A small contrastive audio-text model, trained from scratch.
Model: log mel input, encoder arch preact_resnet, encoder norm batchnorm, encoder activation relu, encoder depths [2, 5, 5], encoder widths [64, 128, 256], text encoder width 256, text encoder layers 10, text encoder norm layernorm.
Training: adamw at rate 0.0016, 16000 steps, batches of 128.
Rows from block 2 of the audio encoder of a small contrastive audio-text model, named by matrix and row number. Rows with one number belong to one channel. Each number is 50 + 12 x the weight over its row's rms, rounded and kept within 0 to 99. All counts start at 0.
After each channel's rows are labels from the 100 clips, of 14976, where the channel reaches its highest value: "responds to" is what is common among them. Only what is clearly more common there than usual is listed. The data: notes from a synthesiser with random patches.
# convs0: first 3x3 conv, stride 2 (encoder.blocks.2.convs.0.weight, 128x64x3x3, each kernel summed), inputs 0-63
# convs1: second 3x3 conv (encoder.blocks.2.convs.1.weight, 128x128x3x3, transposed, each kernel summed), outputs 0-63

convs0.42:56 43 42 38 41 50 61 45 43 31 45 51 56 50 35 53 62 58 38 75 65 31 45 58 54 36 61 24 72 68 43 50 62 54 45 52 26 65 51 41 29 45 37 55 47 49 36 68 50 55 62 53 71 55 58 53 45 32 62 38 34 51 33 32
convs1.42:59 47 65 35 46 41 46 55 80 43 42 51 45 44 56 36 64 27 57 32 52 42 39 40 27 54 60 36 55 42 44 40 37 43 29 46 52 46 44 49 39 73 48 33 38 39 51 65 56 57 49 44 34 62 48 45 50 37 57 64 57 55 51 44
responds to: square; triangle

convs0.9:44 29 67 77 51 52 67 50 23 54 66 47 61 36 58 58 51 51 56 52 64 57 47 51 58 54 50 48 53 44 62 55 66 55 65 64 51 65 67 75 40 53 68 52 64 74 61 45 55 70 42 57 59 55 78 74 44 59 50 51 52 54 52 52
convs1.9:45 52 68 46 53 28 28 27 50 50 41 45 51 47 48 11 48 44 47 50 44 50 27 29 53 53 50 56 56 53 49 55 51 50 52 56 49 45 45 17 49 33 51 56 26 04 36 50 52 46 41 52 51 49 59 28 06 47 52 48 50 47 41 46
responds to: triangle; square

convs0.51:60 50 45 38 49 33 69 52 60 57 63 65 52 42 36 52 38 69 27 47 43 06 52 56 44 58 52 48 48 25 58 53 49 57 38 62 35 42 53 40 49 43 45 45 53 40 54 63 49 54 57 38 29 80 51 49 59 53 50 69 46 66 65 46
convs1.51:52 51 54 71 49 22 39 61 46 56 77 55 46 64 39 59 50 52 30 68 21 52 45 47 54 90 57 52 48 56 54 48 81 49 46 43 54 42 46 37 64 26 42 65 40 29 34 46 49 54 75 44 54 55 67 48 28 27 51 52 38 31 49 41
responds to: gate; glide; triangle; oscillator: square

convs0.5:66 41 54 49 47 58 45 58 63 49 56 52 62 44 54 44 43 48 45 44 49 52 32 45 59 53 48 60 67 45 35 56 60 32 26 46 15 65 54 44 52 38 56 43 65 52 35 55 80 50 60 51 47 56 47 49 32 11 50 71 48 36 67 49
convs1.5:60 44 58 34 51 35 40 40 48 46 69 51 51 62 50 63 32 32 50 56 26 59 47 48 49 54 62 36 53 41 45 37 55 55 00 17 47 51 61 58 62 57 60 49 43 32 31 46 52 52 84 26 12 43 32 38 47 39 55 45 47 45 63 50
responds to: harmonic FM

convs0.106:50 51 48 48 60 59 34 56 40 51 36 55 49 46 44 38 61 46 60 49 48 65 53 57 57 60 78 62 63 54 18 52 43 41 43 36 45 50 55 55 70 38 69 57 49 72 41 38 49 67 80 66 30 37 52 46 36 24 50 39 66 49 49 56
convs1.106:53 45 73 43 76 35 26 21 42 58 51 73 45 49 55 31 62 51 71 36 58 72 53 41 59 42 57 59 33 46 44 43 48 46 30 38 46 53 33 56 52 39 49 55 30 11 38 58 42 64 61 46 43 42 31 30 55 54 42 52 44 41 47 46
responds to: tremolo; triangle

convs0.53:47 40 53 53 20 82 39 69 36 47 54 47 45 37 49 60 46 53 42 54 53 62 52 74 65 36 51 47 55 66 38 61 52 53 46 49 41 67 58 42 48 37 43 68 67 76 43 72 63 48 61 35 67 53 51 52 65 36 63 42 46 38 38 56
convs1.53:38 53 76 50 54 08 37 59 68 33 53 52 37 30 55 49 55 47 58 46 19 30 30 37 25 54 54 44 49 52 35 45 52 38 47 58 58 48 53 44 47 55 40 49 28 16 45 60 51 48 46 25 21 59 54 74 32 45 44 74 61 51 41 48
responds to: resonance; square; harmonic FM

convs0.11:68 55 46 51 67 36 46 52 37 50 63 46 48 53 35 67 42 46 17 43 30 27 55 53 58 36 56 34 68 45 49 42 30 49 45 31 31 64 38 39 48 40 48 62 38 49 33 43 47 38 51 49 41 35 28 47 50 52 46 80 46 46 57 42
convs1.11:52 52 61 45 48 22 48 41 50 50 53 73 36 45 47 38 45 55 35 43 28 39 48 46 41 75 72 68 28 59 64 57 61 45 30 37 40 54 36 31 46 30 57 43 25 40 16 56 68 49 71 41 60 58 41 60 20 52 50 52 41 37 40 60
responds to: echo; square; triangle

convs0.21:46 55 50 41 50 38 46 50 53 30 54 47 26 65 57 36 50 55 39 55 47 56 41 30 46 39 67 55 44 55 48 43 12 47 36 62 39 34 26 37 45 47 43 44 35 34 48 35 51 26 58 54 56 37 30 37 56 33 54 44 50 25 52 49
convs1.21:55 35 33 52 39 57 63 66 55 48 55 49 54 58 57 42 60 32 72 56 52 38 74 52 45 58 51 49 42 42 53 48 38 53 21 40 56 67 36 52 30 62 47 30 48 69 51 69 47 58 49 61 61 74 45 69 51 48 59 39 45 48 48 37
responds to: echo

convs0.118:35 53 36 48 51 31 49 38 54 34 55 41 44 50 50 47 39 48 33 59 47 27 28 48 27 38 66 56 44 49 52 42 25 51 45 54 34 42 16 34 40 56 40 40 34 31 42 40 39 29 40 41 45 42 36 41 52 49 50 38 44 34 38 44
convs1.118:49 34 62 28 31 45 55 61 49 27 57 48 50 40 43 39 46 40 51 41 41 37 66 63 51 64 43 47 48 36 57 53 46 49 24 47 57 62 29 58 42 43 45 37 42 52 58 75 47 63 49 48 44 73 46 67 57 28 54 41 41 56 33 37
responds to: pitch class: A#; triangle

convs0.0:41 30 59 48 62 31 38 33 63 59 46 63 50 43 42 46 35 54 16 45 57 38 45 48 43 63 42 62 32 51 57 35 57 48 50 58 53 32 25 42 47 53 47 41 29 29 55 39 57 42 47 35 34 49 34 35 43 64 43 60 48 51 39 25
convs1.0:54 45 43 67 34 51 52 67 45 61 74 47 51 52 45 39 41 62 27 44 56 25 47 58 73 70 43 58 45 72 66 50 60 45 66 59 43 61 63 53 50 57 44 60 56 65 46 41 66 49 54 50 42 59 59 35 43 38 58 34 37 58 37 50
responds to: glide; pad; bass register

convs0.63:31 38 60 51 52 24 47 31 55 55 48 45 72 51 56 38 56 44 47 33 40 28 48 54 20 45 56 61 55 13 58 49 34 52 53 44 44 43 55 61 48 65 51 52 50 59 45 39 21 57 26 71 52 50 41 50 43 56 47 56 51 50 36 55
convs1.63:22 44 68 30 61 44 43 29 42 43 45 22 51 56 49 29 49 70 56 59 66 48 57 45 26 68 37 25 42 66 53 54 62 76 64 56 53 57 48 55 43 46 52 31 61 46 46 72 52 40 46 55 52 59 38 15 49 40 58 42 50 38 23 22
responds to: glide

convs0.124:60 52 49 51 57 58 59 58 61 59 41 66 58 46 55 47 49 58 56 62 61 45 57 37 52 59 41 71 49 49 47 46 91 59 48 65 64 57 54 71 50 61 74 39 62 67 48 54 56 75 45 55 51 52 89 56 53 50 49 57 44 72 58 54
convs1.124:55 38 70 58 43 27 34 35 42 50 36 52 50 53 57 17 39 59 42 54 56 48 21 34 50 54 57 60 51 58 44 48 42 49 44 47 49 50 51 19 49 33 51 55 34 01 49 53 53 50 52 38 51 43 46 28 21 51 48 43 49 50 46 52
responds to: triangle; square

convs0.3:38 71 49 24 26 41 72 33 37 62 41 32 34 48 43 47 33 27 50 36 54 66 52 52 53 63 29 54 43 39 30 48 35 71 48 46 57 54 54 59 56 65 63 58 47 42 69 37 53 42 48 47 48 55 51 36 59 57 66 53 39 57 36 48
convs1.3:60 34 35 30 47 55 65 40 50 63 42 45 66 50 54 47 23 52 49 50 44 65 40 42 76 32 45 63 51 40 71 55 39 62 57 48 31 39 41 34 26 52 69 73 36 53 34 34 62 33 40 47 59 27 32 50 39 57 51 48 44 30 66 61
responds to: bass register; inharmonic FM

convs0.38:69 52 46 60 37 63 26 64 48 47 37 61 44 50 51 27 63 60 25 51 62 49 48 59 75 55 60 47 45 59 40 51 60 36 43 50 59 47 24 47 48 38 51 48 45 55 10 46 54 53 57 41 44 32 56 42 48 34 64 35 59 64 52 38
convs1.38:38 43 61 61 47 40 51 68 51 35 69 44 63 54 45 52 55 38 35 45 47 40 28 49 33 50 75 35 32 68 67 39 74 51 39 46 47 76 60 54 43 58 42 34 45 22 30 49 33 61 68 42 38 68 55 67 47 30 46 45 47 43 47 55
responds to: tremolo; filter wobble; resonance

convs0.91:46 42 51 18 49 61 22 53 58 48 34 55 57 64 54 26 67 41 48 57 48 75 51 34 53 42 61 45 53 54 56 50 44 37 46 46 52 30 47 48 39 27 48 55 41 57 50 53 58 43 30 60 68 44 34 28 47 57 46 50 23 35 39 49
convs1.91:45 50 17 45 60 52 49 44 67 49 11 51 10 44 39 49 62 31 55 68 58 29 67 44 33 45 45 49 53 41 43 22 20 42 52 61 48 61 56 47 52 68 43 52 32 75 36 39 44 45 49 56 45 51 50 57 42 57 35 77 54 55 39 46
responds to: glide

convs0.31:57 59 51 51 38 43 32 68 57 38 16 51 53 40 59 51 64 46 33 54 41 45 52 51 56 46 36 67 36 38 21 54 23 59 56 40 65 36 51 45 51 56 47 54 44 43 55 45 54 37 39 57 48 44 24 51 49 70 80 60 54 62 55 40
convs1.31:31 60 45 38 53 26 41 42 50 48 64 47 64 44 51 42 60 42 64 45 51 39 30 34 25 31 40 58 43 38 43 44 62 58 64 62 51 43 55 51 48 43 49 50 29 41 40 46 56 55 49 60 54 62 44 40 40 51 53 49 48 47 37 46
responds to: vibrato; resonance

convs0.35:26 37 72 68 56 45 51 46 48 64 42 51 48 65 50 73 12 43 51 44 50 81 49 72 44 63 36 59 64 43 49 60 41 59 51 49 53 61 45 49 47 35 62 46 58 53 56 47 40 71 37 48 29 54 63 60 45 54 57 40 50 41 42 40
convs1.35:37 51 51 58 55 58 37 30 43 66 48 57 35 56 51 24 52 42 54 45 60 32 37 35 56 49 57 68 51 46 60 63 49 48 56 54 30 36 38 29 46 58 51 47 52 32 45 43 50 57 45 62 61 54 38 18 46 41 47 61 62 47 52 44
responds to: bass register; square

convs0.18:67 50 54 51 35 61 30 74 59 46 54 68 38 52 39 49 50 54 51 56 50 57 46 49 86 60 52 20 58 33 35 49 52 39 42 53 48 52 38 43 46 29 41 46 68 54 37 54 57 66 38 40 44 45 57 62 41 19 54 35 36 53 38 50
convs1.18:54 51 49 38 45 41 46 52 58 48 70 55 44 51 42 59 42 22 49 59 16 51 36 40 29 40 53 41 49 52 48 54 59 56 26 23 58 61 56 53 39 60 68 43 29 33 31 33 54 54 55 30 12 36 32 75 48 57 40 76 43 46 49 54
responds to: bass register; pitch class: C; oscillator: square

convs0.1:52 45 48 38 39 68 46 67 64 37 64 64 43 54 56 40 50 50 44 51 59 63 40 41 67 55 40 57 44 57 31 63 68 42 37 47 43 62 56 45 61 43 55 40 63 53 35 41 68 52 71 43 59 43 67 54 44 01 52 56 33 38 57 52
convs1.1:46 39 65 32 44 31 42 56 52 48 53 51 39 22 51 48 50 36 57 49 27 54 33 49 46 51 58 48 55 45 42 40 49 32 16 21 57 69 42 46 44 49 51 59 44 19 38 54 53 54 37 38 16 53 50 60 49 45 50 56 47 32 35 48
responds to: pitch class: A#; triangle; square

convs0.90:59 50 57 35 46 53 43 56 60 47 41 55 34 70 45 28 45 53 47 45 32 47 38 41 60 55 55 51 46 45 42 47 22 37 33 54 54 17 38 37 63 48 32 34 49 18 39 53 46 36 52 40 36 49 23 26 51 50 55 51 49 51 54 46
convs1.90:46 50 16 60 45 60 71 67 45 56 71 36 62 50 59 50 48 41 56 61 43 52 53 43 67 59 46 36 37 50 67 57 53 61 39 44 45 68 45 39 54 66 48 55 50 69 37 54 51 46 53 61 47 59 55 64 37 43 60 36 60 47 40 32
responds to: filter wobble; high-pass

convs0.92:33 44 33 51 57 26 42 28 49 34 43 43 47 40 36 50 39 56 31 43 54 34 35 54 29 36 52 62 33 44 40 48 33 48 52 54 34 48 33 20 39 58 37 45 39 23 45 37 42 27 43 52 42 52 40 43 39 51 50 40 50 40 45 39
convs1.92:47 34 72 43 28 28 52 53 50 20 58 55 56 40 40 36 44 40 50 35 45 45 65 68 43 72 51 51 54 36 62 62 50 46 20 52 58 60 30 63 40 36 47 38 46 40 59 75 53 60 45 47 37 78 50 48 54 14 57 42 44 57 35 44
responds to: triangle; pitch class: A#; pitch class: B; square

convs0.105:58 61 69 34 39 53 58 51 52 42 46 37 49 73 45 45 56 44 42 49 26 57 43 31 60 46 67 54 56 26 53 51 17 53 47 44 44 28 43 38 51 38 37 45 47 39 48 35 44 37 38 64 31 60 27 41 43 64 54 66 38 58 67 53
convs1.105:49 52 37 51 44 62 42 39 35 63 46 45 42 63 46 53 42 55 47 73 66 55 76 42 53 65 36 31 36 58 48 52 44 73 50 43 42 57 35 47 63 51 74 47 32 60 28 60 40 31 53 61 64 55 54 56 36 46 38 17 15 50 59 39
responds to: high-pass; bass register

convs0.14:35 40 48 52 58 22 47 29 43 46 44 57 49 44 38 40 45 57 26 44 60 23 36 51 27 38 55 59 44 57 46 45 36 53 49 59 44 44 30 33 41 59 31 48 35 26 38 38 42 33 42 43 49 41 34 41 46 58 40 43 58 41 41 28
convs1.14:42 33 67 40 33 37 60 62 50 30 53 47 56 38 38 40 44 48 42 29 45 46 62 70 47 68 47 47 43 53 71 55 48 43 42 54 50 64 41 64 38 48 41 38 56 51 65 71 49 64 48 49 42 81 52 54 60 07 56 47 38 58 25 45
responds to: vibrato; triangle; square; pitch class: B

convs0.81:45 51 40 43 70 44 33 55 53 60 33 49 49 39 51 32 57 18 26 63 49 35 44 32 59 47 49 54 42 48 47 32 69 44 61 53 74 37 47 51 46 60 58 38 38 63 58 41 52 54 26 56 61 34 43 29 43 63 43 68 38 44 53 32
convs1.81:59 36 35 48 54 51 33 44 61 49 35 39 54 35 48 48 44 54 42 46 65 24 29 44 49 44 41 28 50 61 37 35 19 31 52 53 45 43 66 39 52 65 52 51 48 72 37 45 41 60 56 55 28 46 40 23 43 46 35 52 48 67 38 48
responds to: tremolo; vibrato; filter wobble; oscillator: triangle

convs0.46:69 62 84 47 42 53 66 59 37 53 55 53 37 78 45 42 43 54 34 44 33 52 68 45 60 43 66 46 55 49 54 61 25 59 62 48 43 45 57 43 38 53 42 52 50 50 53 42 48 49 30 59 34 56 38 49 41 67 55 54 64 81 68 43
convs1.46:43 54 53 63 61 52 41 41 42 54 60 54 70 53 36 50 53 49 46 57 28 55 51 38 50 50 50 52 35 53 72 52 80 63 51 47 30 53 50 33 70 28 61 66 34 37 22 50 58 66 55 60 58 55 55 43 13 47 52 28 21 44 56 62
responds to: resonance

convs0.55:55 45 38 43 50 50 41 54 45 53 46 32 42 45 55 43 39 42 37 50 35 45 42 53 56 39 59 55 39 38 41 38 11 49 49 42 45 35 32 21 45 55 31 40 34 20 42 42 55 22 44 32 45 45 26 44 58 53 50 43 49 40 50 41
convs1.55:54 51 56 40 37 36 52 57 59 41 63 36 48 47 48 48 42 31 70 55 38 34 53 55 45 59 37 50 45 32 47 49 52 49 29 47 62 52 36 53 43 53 47 46 41 58 47 64 47 65 46 48 32 65 42 72 45 37 53 51 52 56 35 46
responds to: filter wobble; hard sync

convs0.58:53 48 56 43 60 57 48 25 45 40 42 45 44 67 60 60 66 48 70 40 55 43 32 47 42 54 72 59 64 54 43 49 44 52 32 45 54 52 42 53 50 38 67 51 50 57 63 37 18 60 46 92 37 43 52 50 35 40 61 64 47 56 28 48
convs1.58:42 47 62 72 65 61 50 30 15 62 35 59 43 48 51 30 42 65 58 50 79 72 64 44 44 39 55 54 48 55 59 41 41 56 59 52 40 43 50 50 48 28 45 33 50 36 58 57 45 37 68 65 72 50 26 31 70 49 48 12 49 48 42 52
responds to: inharmonic FM

convs0.27:58 48 45 53 39 67 43 83 44 66 59 51 51 37 35 54 43 42 41 52 43 64 68 34 74 42 49 47 42 24 56 53 40 65 60 49 48 58 54 29 36 53 40 42 65 55 50 59 70 53 28 45 23 56 51 56 66 61 36 48 36 59 50 39
convs1.27:40 54 44 33 46 34 48 54 25 44 47 64 44 64 38 66 35 09 34 56 11 43 50 49 25 39 47 62 48 50 35 53 59 52 47 39 49 39 62 52 37 23 50 51 35 52 29 33 50 45 45 32 25 37 46 73 47 55 31 35 19 44 56 60
responds to: vibrato; harmonic FM

convs0.65:68 53 48 43 62 44 53 44 46 55 69 61 58 43 61 38 44 29 45 33 44 27 34 48 49 51 52 69 52 39 28 39 64 40 34 52 68 45 48 46 64 49 53 44 52 46 44 35 28 62 56 54 08 51 50 37 39 43 49 66 39 65 63 54
convs1.65:61 22 59 61 55 49 56 54 04 56 71 70 49 31 48 46 24 90 40 49 81 51 35 42 53 69 53 41 49 61 46 44 43 54 42 37 44 59 56 37 46 42 45 48 46 47 48 53 46 52 60 45 47 43 38 49 54 31 41 16 42 66 50 49
responds to: bass register

convs0.122:62 36 48 41 41 54 48 60 56 43 42 58 44 44 61 23 54 40 59 35 51 59 43 53 66 61 59 53 53 61 36 59 57 42 42 47 57 49 57 51 72 39 49 48 58 46 32 38 65 61 77 51 51 38 59 46 32 00 47 41 53 50 51 52
convs1.122:51 35 56 44 50 52 38 41 42 50 57 58 40 35 51 45 52 49 52 40 61 71 40 44 65 49 64 59 39 52 41 47 40 32 23 19 53 56 33 52 44 44 39 60 53 20 43 56 45 51 60 34 34 42 53 35 62 47 52 61 46 25 45 38
responds to: tremolo; triangle

convs0.33:71 66 35 30 39 54 38 58 40 42 43 51 29 66 62 40 59 55 48 50 54 56 30 47 57 55 56 63 56 57 42 48 53 36 42 57 63 28 42 48 70 53 41 39 45 30 65 23 54 41 65 53 51 28 47 34 35 22 63 53 43 59 56 52
convs1.33:51 34 32 48 46 77 62 51 42 70 66 50 42 41 54 52 43 60 63 61 64 69 69 39 53 33 50 43 35 41 46 31 25 56 33 23 38 52 58 43 47 56 50 52 46 60 41 56 27 41 60 51 58 36 44 50 58 51 49 46 65 41 59 44
responds to: filter wobble; high-pass

convs0.2:64 37 35 55 41 52 52 62 34 47 25 49 46 32 40 32 38 70 44 40 40 44 41 41 49 38 27 60 44 47 42 59 54 57 41 54 48 43 53 51 32 55 46 47 59 36 54 47 38 42 05 50 53 56 51 46 48 78 33 63 55 64 63 51
convs1.2:41 62 40 51 42 39 49 43 46 47 48 20 63 39 59 60 39 55 47 51 44 21 39 55 30 41 29 45 46 38 34 35 59 61 58 64 45 26 72 51 69 34 58 69 53 44 67 44 39 44 50 51 62 48 63 35 44 49 55 28 49 58 37 49
responds to: vibrato; narrow pulse

convs0.28:51 54 55 58 34 53 53 71 61 56 45 72 35 58 47 59 38 78 23 54 59 37 64 46 75 36 31 30 42 55 49 62 41 59 39 64 39 47 48 29 54 46 26 51 62 42 44 56 64 45 59 26 47 59 44 52 58 58 62 50 43 50 61 43
convs1.28:37 48 65 51 38 35 69 80 47 43 62 50 54 42 55 47 54 36 33 46 12 46 31 28 22 62 64 45 46 45 58 55 67 64 44 58 45 45 54 33 59 64 34 47 47 42 42 56 43 52 66 32 47 78 55 63 35 40 58 37 40 45 40 46
responds to: square; pitch class: B; triangle

convs0.113:65 59 37 57 41 32 56 34 49 29 46 47 49 62 54 67 50 65 26 66 49 26 44 46 52 50 56 52 54 46 53 64 32 66 20 48 39 61 56 29 51 33 35 51 54 38 59 67 45 34 64 55 51 62 29 46 56 33 46 57 60 66 49 58
convs1.113:41 55 54 70 34 26 44 35 49 49 74 49 42 51 66 49 50 49 35 45 37 56 52 29 40 66 55 52 54 40 64 70 68 58 50 42 37 47 25 34 35 34 60 45 32 23 36 44 50 37 36 47 54 69 58 46 32 28 60 27 60 40 64 61
responds to: drive; glide; narrow pulse

convs0.25:37 52 64 48 47 43 65 20 64 39 62 49 54 62 45 53 65 46 25 52 43 30 40 46 33 37 63 56 41 55 61 49 19 41 41 63 35 51 29 41 60 38 48 48 36 42 50 51 27 42 41 36 45 43 38 37 48 53 63 56 48 27 42 40
convs1.25:60 48 56 36 56 52 62 68 55 45 45 55 56 52 36 31 47 46 46 50 52 34 53 44 51 61 55 52 42 62 71 63 53 44 46 67 43 66 31 31 40 71 48 40 44 55 36 58 54 56 49 58 67 81 51 68 35 48 54 67 40 43 24 43
responds to: glide; harmonic FM

convs0.30:54 33 54 60 52 48 49 57 42 40 42 63 50 33 59 41 52 56 56 43 53 58 36 61 56 56 45 70 63 48 15 48 75 42 20 45 53 43 52 51 68 28 46 49 61 47 39 42 47 56 64 48 45 44 59 47 33 14 56 57 61 50 71 54
convs1.30:56 32 72 46 46 45 45 51 41 63 68 64 50 50 60 51 39 67 47 43 63 69 40 47 50 37 65 42 39 46 24 35 42 50 26 24 51 56 48 52 43 45 49 56 46 10 49 49 39 51 69 41 45 38 38 28 61 48 41 44 44 44 57 49
responds to: bass register

convs0.93:48 33 60 56 56 46 58 55 47 69 66 57 43 49 61 59 33 30 62 31 62 50 51 38 58 51 12 42 38 37 47 41 65 63 67 53 63 50 52 53 56 54 54 36 55 54 44 45 59 67 47 31 27 53 87 52 56 42 43 50 36 46 48 40
convs1.93:58 33 47 37 38 57 31 40 29 59 36 56 42 47 48 27 46 45 24 48 62 44 21 45 69 48 55 65 44 58 48 60 29 15 44 36 45 46 43 34 56 33 37 64 58 30 47 35 56 57 55 39 44 25 48 21 52 59 44 50 41 41 47 50
responds to: drive; triangle